A small image embedding model, trained from scratch: widths [80, 128, 240], batches of 128.
Rows from block 10 of a small image embedding model, named by matrix and row number. Rows with one number belong to one channel. Each number is 50 + 12 x the weight over its row's rms, rounded and kept within 0 to 99. All counts start at 0.
Before each channel's rows are labels from the 100 images, of 14976, where the channel reaches its highest value: "strongest on" is what is common among them. Only what is clearly more common there than usual is listed. The data: gratings and oriented noise at many angles and scales.
# convs0: first 3x3 conv, stride 2 (model.blocks.10.convs.0.weight, 240x128x3x3, each kernel summed), inputs 0-127
# convs1: second 3x3 conv (model.blocks.10.convs.1.weight, 240x240x3x3, transposed, each kernel summed), outputs 0-119

strongest on: stripes at 120 degrees
convs0.158:53 51 57 49 45 51 59 51 41 58 68 68 60 46 56 40 66 50 39 44 49 42 44 45 77 40 41 43 33 38 71 51 45 39 44 63 30 40 42 51 69 62 66 59 43 53 57 36 63 58 34 64 52 53 50 55 70 81 49 71 29 42 66 50 50 50 39 59 50 36 42 53 39 20 56 42 33 41 52 50 53 58 53 74 34 54 15 41 66 55 55 61 50 75 70 36 62 61 60 65 30 54 48 36 45 65 58 39 46 49 58 42 57 63 64 61 50 48 44 57 32 41 72 56 50 48 56 35
convs1.158:40 39 46 57 56 57 50 35 74 37 48 49 53 52 44 51 59 62 41 72 59 41 54 46 56 51 52 69 51 47 56 53 58 55 36 41 51 54 58 52 78 66 46 63 57 51 68 52 35 47 43 49 47 43 45 58 52 53 61 69 61 72 48 31 44 57 53 62 29 65 51 69 62 42 42 52 49 46 33 43 32 43 64 25 48 43 42 33 44 54 57 53 47 31 50 52 75 46 27 27 54 56 50 53 42 87 30 60 48 52 51 39 44 30 43 56 42 71 54 25

strongest on: stripes at 165 degrees; sawtooth grating
convs0.220:73 29 39 51 34 37 59 57 68 60 51 52 52 81 54 50 52 34 62 40 51 44 36 43 41 65 68 33 52 51 62 64 36 60 57 69 70 53 59 44 67 42 41 52 42 40 29 58 35 60 33 37 66 55 18 48 62 64 39 60 26 44 43 53 31 67 57 33 52 48 50 26 63 44 48 31 59 34 40 62 56 40 40 60 51 55 61 35 45 67 53 44 45 42 48 61 63 63 44 60 55 47 46 45 54 75 30 36 41 46 63 47 56 35 49 53 63 59 24 62 47 57 48 52 54 59 48 62
convs1.220:51 52 36 50 28 42 41 44 64 54 51 44 62 40 32 24 27 48 46 67 43 54 58 42 55 61 64 62 52 33 48 41 42 53 73 54 46 72 70 48 24 37 44 63 48 37 65 22 74 55 60 48 61 41 45 50 53 48 35 47 34 59 61 48 72 44 47 50 44 48 58 51 56 58 45 30 54 42 53 64 52 60 67 37 28 55 34 61 45 60 62 45 38 41 59 40 36 41 62 45 41 74 49 54 57 34 54 50 53 67 41 51 27 48 60 45 53 29 56 50

strongest on: stripes at 120 degrees
convs0.75:38 24 36 41 42 36 54 61 42 45 59 44 38 65 48 44 51 46 67 64 50 60 52 41 42 60 38 69 28 40 67 46 46 30 54 36 43 29 39 65 41 78 54 68 37 53 49 32 33 48 63 35 55 46 35 39 52 51 38 43 36 58 50 34 66 47 40 65 55 52 62 57 54 30 42 52 49 34 44 60 70 33 58 57 57 59 44 42 31 53 72 53 53 65 53 66 51 47 39 32 43 44 48 49 42 43 40 29 36 58 48 63 55 45 31 61 44 59 57 56 13 78 46 36 64 56 46 43
convs1.75:50 45 41 34 24 34 50 24 54 47 50 62 77 44 29 31 30 37 49 41 39 58 70 59 66 51 58 48 37 31 55 39 84 52 41 53 59 48 44 53 49 42 66 39 45 55 47 57 41 78 51 47 72 31 35 47 41 47 70 38 52 59 48 45 41 27 64 49 60 48 37 33 36 46 36 37 35 53 33 50 51 39 61 56 34 58 40 52 40 53 38 61 42 54 42 38 40 43 17 48 34 50 53 64 54 49 47 62 61 59 40 74 64 44 66 62 56 53 66 50

strongest on: stripes at 165 degrees; stripes at 120 degrees; very coarse
convs0.169:55 38 42 53 39 68 37 66 49 60 52 34 41 40 62 62 60 56 60 52 42 29 51 59 63 66 50 36 46 42 62 32 51 49 37 48 43 59 44 42 32 62 66 53 43 68 53 38 35 76 52 55 66 72 45 53 61 53 48 58 31 66 35 29 51 74 46 47 36 59 49 44 81 72 61 54 45 29 53 67 64 60 46 55 28 51 49 55 76 53 44 45 36 66 29 52 49 37 62 59 41 65 53 49 59 67 39 46 35 34 46 56 60 41 33 41 62 58 37 55 51 39 54 51 59 39 22 38
convs1.169:69 58 47 42 65 36 56 44 60 46 62 51 30 57 36 50 50 40 49 63 57 67 35 57 62 47 43 31 43 64 48 47 50 65 83 57 52 68 39 45 68 48 50 55 48 29 49 63 44 53 48 62 60 55 41 50 54 48 40 45 42 58 52 54 45 34 59 62 42 57 46 42 67 54 45 55 58 57 41 23 23 67 57 49 65 54 54 27 46 49 57 49 36 38 49 59 48 46 59 17 71 28 60 50 36 78 43 59 62 69 50 48 56 41 44 47 44 55 50 54

strongest on: stripes at 45 degrees
convs0.5:54 46 41 43 38 35 37 66 43 43 43 60 30 45 51 46 47 49 52 52 33 45 66 48 65 41 65 36 34 42 29 25 58 55 50 68 38 40 44 46 43 59 47 49 52 34 74 60 47 51 46 60 37 60 44 70 59 65 41 27 44 38 54 46 39 44 47 68 57 74 35 63 69 53 67 61 59 73 46 38 49 51 49 53 37 46 32 80 50 43 37 49 26 69 75 58 55 42 61 27 44 57 83 61 52 51 51 42 64 33 47 55 63 40 40 52 51 66 45 40 69 51 56 50 43 63 61 48
convs1.5:61 44 59 51 46 41 53 55 36 55 65 60 34 61 43 61 55 64 73 30 37 40 64 41 55 41 55 68 40 69 63 47 76 57 53 63 37 65 40 40 49 47 47 54 48 58 52 47 41 43 62 57 65 34 41 71 52 44 30 57 73 53 49 50 72 59 48 36 59 45 48 46 46 67 32 67 51 51 48 50 64 47 69 59 49 54 81 62 65 59 49 44 36 54 43 58 49 50 63 56 57 68 57 36 43 40 50 65 45 48 38 58 58 69 79 59 33 48 64 54

strongest on: stripes at 45 degrees; sawtooth grating; stripes at 75 degrees
convs0.141:45 31 72 47 39 48 48 49 41 37 44 42 37 44 44 57 82 74 62 56 53 28 44 51 35 47 66 38 56 67 56 59 52 63 37 46 25 73 62 57 32 74 57 54 36 45 54 39 31 64 55 60 66 48 49 37 54 27 46 64 40 61 69 36 50 50 48 54 39 42 47 51 64 48 68 46 46 48 41 47 64 58 52 27 40 46 65 70 44 37 32 22 48 42 35 43 44 46 48 56 51 56 67 35 52 37 70 54 37 50 71 45 48 43 57 25 35 50 52 57 74 46 44 52 56 50 66 47
convs1.141:41 69 52 50 40 60 25 53 60 50 40 58 48 46 55 55 39 56 49 49 59 67 49 65 48 50 70 34 54 83 40 71 24 58 32 54 60 40 57 44 41 53 52 38 49 84 76 53 46 62 40 38 46 41 51 61 53 45 58 59 37 44 49 36 51 36 51 52 68 58 69 49 36 66 74 68 69 56 60 28 57 53 49 63 42 44 54 48 42 43 52 46 42 66 49 70 72 55 39 52 55 52 45 41 48 65 50 47 52 63 39 56 38 43 47 57 50 55 62 72

strongest on: stripes at 45 degrees; stripes at 30 degrees
convs0.14:43 37 13 49 30 38 32 40 52 35 28 50 62 47 75 45 38 92 44 42 48 47 48 39 48 44 46 53 67 69 45 75 57 45 26 52 48 37 29 36 53 51 62 55 40 62 56 65 43 57 48 52 67 51 38 63 60 45 58 32 52 59 52 45 54 70 48 51 32 63 32 56 57 67 67 59 44 52 35 58 60 58 57 33 56 38 26 55 58 49 69 36 39 48 59 38 46 51 68 49 50 44 55 53 60 59 45 40 48 53 75 41 54 55 45 50 43 48 51 48 58 42 52 75 31 49 38 61
convs1.14:47 48 56 55 54 47 52 53 39 69 39 42 43 54 31 65 41 51 45 30 44 54 63 35 44 53 25 41 48 81 47 55 50 49 51 27 62 64 52 40 48 39 53 51 58 44 51 72 49 53 57 40 60 63 51 58 60 66 79 38 62 40 43 72 58 46 39 51 66 50 57 49 61 48 43 49 37 37 30 52 96 46 69 19 82 35 81 29 44 57 46 41 61 50 52 49 71 38 43 47 59 64 57 44 39 54 40 50 47 74 52 53 46 56 54 55 49 45 51 55

strongest on: stripes at 165 degrees; very fine
convs0.17:52 60 60 56 40 43 21 57 78 46 54 30 43 46 52 75 56 55 52 47 32 40 44 63 54 54 56 55 61 46 61 47 63 52 65 37 47 43 50 77 96 41 41 44 57 34 46 34 43 44 74 55 54 50 59 63 39 56 53 51 51 61 58 72 55 47 43 57 42 59 73 54 39 64 45 44 49 40 41 57 67 41 72 31 40 63 68 37 51 44 46 41 49 61 52 43 59 44 35 43 41 67 47 56 49 53 45 53 24 63 46 62 61 28 62 49 41 58 69 50 63 28 54 51 29 62 52 38
convs1.17:47 56 58 34 61 73 41 31 73 46 56 59 54 51 64 21 68 37 42 55 48 38 43 34 36 52 50 51 47 86 50 50 71 49 55 58 66 39 60 49 53 50 60 68 35 50 45 51 44 32 54 64 67 34 45 59 70 28 38 51 33 42 68 53 56 59 54 36 65 45 43 56 71 35 42 50 35 40 36 48 63 63 58 33 41 55 39 52 53 80 42 42 52 65 53 57 37 39 38 60 61 57 65 59 62 54 55 45 48 56 62 42 34 47 43 43 35 53 38 49

strongest on: stripes at 165 degrees
convs0.83:41 47 16 58 67 42 48 64 37 58 41 52 47 32 59 47 55 56 71 40 44 40 33 41 30 39 74 50 51 61 63 30 74 51 44 56 43 51 50 62 77 42 52 38 58 50 51 38 45 82 71 49 55 55 49 54 30 54 43 44 37 25 73 54 52 48 43 67 56 74 52 43 31 65 42 54 60 40 54 53 45 24 41 55 50 49 65 65 55 51 34 34 46 47 40 39 51 46 40 32 29 61 30 50 54 69 52 59 58 47 43 63 54 57 57 45 48 69 57 55 61 59 44 46 73 39 47 54
convs1.83:57 39 66 40 48 53 45 67 75 49 38 58 31 46 57 49 42 50 67 57 59 40 36 30 51 47 63 47 67 51 60 43 37 46 54 45 58 46 27 63 66 49 56 61 40 53 50 47 42 50 37 46 38 41 65 63 36 49 42 67 49 67 74 42 62 48 69 55 60 49 52 57 26 48 68 42 49 37 69 45 49 65 28 46 43 60 25 56 51 46 46 20 53 66 43 57 20 43 36 54 70 63 34 60 26 61 43 69 56 68 41 69 39 76 44 39 64 45 47 46

strongest on: stripes at 120 degrees; sawtooth grating
convs0.87:54 67 43 32 61 54 34 40 47 39 43 49 68 48 47 31 46 46 43 49 80 72 51 45 50 55 64 45 50 47 62 44 63 17 66 52 67 53 55 45 61 51 65 41 48 57 53 32 42 72 61 16 59 63 57 49 38 56 53 53 40 63 56 49 66 44 33 52 56 61 51 63 65 54 37 56 45 50 46 66 51 43 44 22 78 63 31 46 48 73 34 38 59 56 38 55 82 49 44 48 43 48 49 50 64 56 53 55 55 33 41 37 48 53 35 49 43 56 53 57 54 49 50 32 51 35 81 61
convs1.87:53 58 25 51 55 63 44 73 62 51 38 37 68 46 30 58 52 46 48 57 45 47 60 45 49 35 68 52 43 65 52 45 34 70 72 37 41 64 47 47 53 70 43 56 46 48 40 48 47 49 44 51 31 58 33 69 43 72 43 42 67 65 83 69 67 26 70 46 53 40 65 67 61 57 50 47 67 48 38 64 57 48 50 52 41 57 59 35 51 57 62 52 58 73 52 50 37 49 50 65 57 30 54 37 50 39 35 64 24 80 62 53 63 56 57 71 54 60 65 55

strongest on: stripes at 45 degrees; coloured
convs0.102:51 33 53 31 47 51 31 40 55 36 48 55 43 57 77 49 67 78 40 25 60 63 28 31 45 47 54 18 45 73 53 56 60 57 43 40 46 69 48 53 49 63 54 41 63 46 43 40 30 56 40 50 69 47 41 58 69 46 50 33 60 33 66 46 56 59 47 48 32 40 35 48 34 42 59 41 79 45 48 63 75 39 55 62 42 52 21 48 39 66 59 50 53 42 45 43 42 54 61 52 66 55 81 63 39 38 60 54 48 54 66 56 44 55 57 58 48 33 41 57 47 53 51 56 45 51 66 49
convs1.102:38 61 58 52 59 44 32 47 41 73 54 48 68 72 69 53 46 47 41 53 79 71 55 62 49 45 58 57 35 58 41 58 59 47 64 37 59 53 57 64 67 33 60 66 54 66 61 52 49 52 34 35 46 42 30 35 81 48 53 60 43 57 21 67 53 42 41 53 46 50 47 51 52 60 41 68 52 75 65 45 50 42 76 54 50 57 40 59 46 41 58 52 57 52 57 61 50 60 44 45 54 60 64 62 46 48 56 44 51 39 44 57 55 44 52 49 55 46 70 71

strongest on: stripes at 45 degrees; very coarse; sawtooth grating
convs0.163:70 67 61 69 45 52 39 51 46 66 36 58 47 58 44 37 68 54 48 50 53 59 55 31 58 49 50 41 56 53 67 59 69 48 43 28 58 27 50 50 35 74 35 47 56 21 53 72 61 51 49 55 27 32 65 52 39 65 53 42 43 37 79 44 33 50 46 51 76 42 62 60 43 48 66 53 51 39 54 51 45 52 42 66 31 55 40 55 61 51 53 28 48 56 33 52 37 78 56 19 45 54 65 49 72 36 65 45 58 67 57 46 57 52 44 39 48 34 54 47 60 55 50 61 35 46 35 58
convs1.163:57 55 54 40 56 34 45 46 62 33 47 58 46 35 41 32 45 51 56 70 79 34 50 48 43 51 59 49 74 38 55 47 44 65 42 42 45 55 35 55 38 45 62 70 41 65 56 42 72 61 49 44 54 35 61 45 56 69 68 51 47 64 35 67 44 45 72 65 60 44 41 51 54 58 58 70 37 46 36 35 66 53 50 71 49 61 32 61 50 69 24 61 57 39 71 68 45 62 55 50 67 60 41 23 69 35 35 47 44 40 68 72 62 34 43 32 53 79 41 70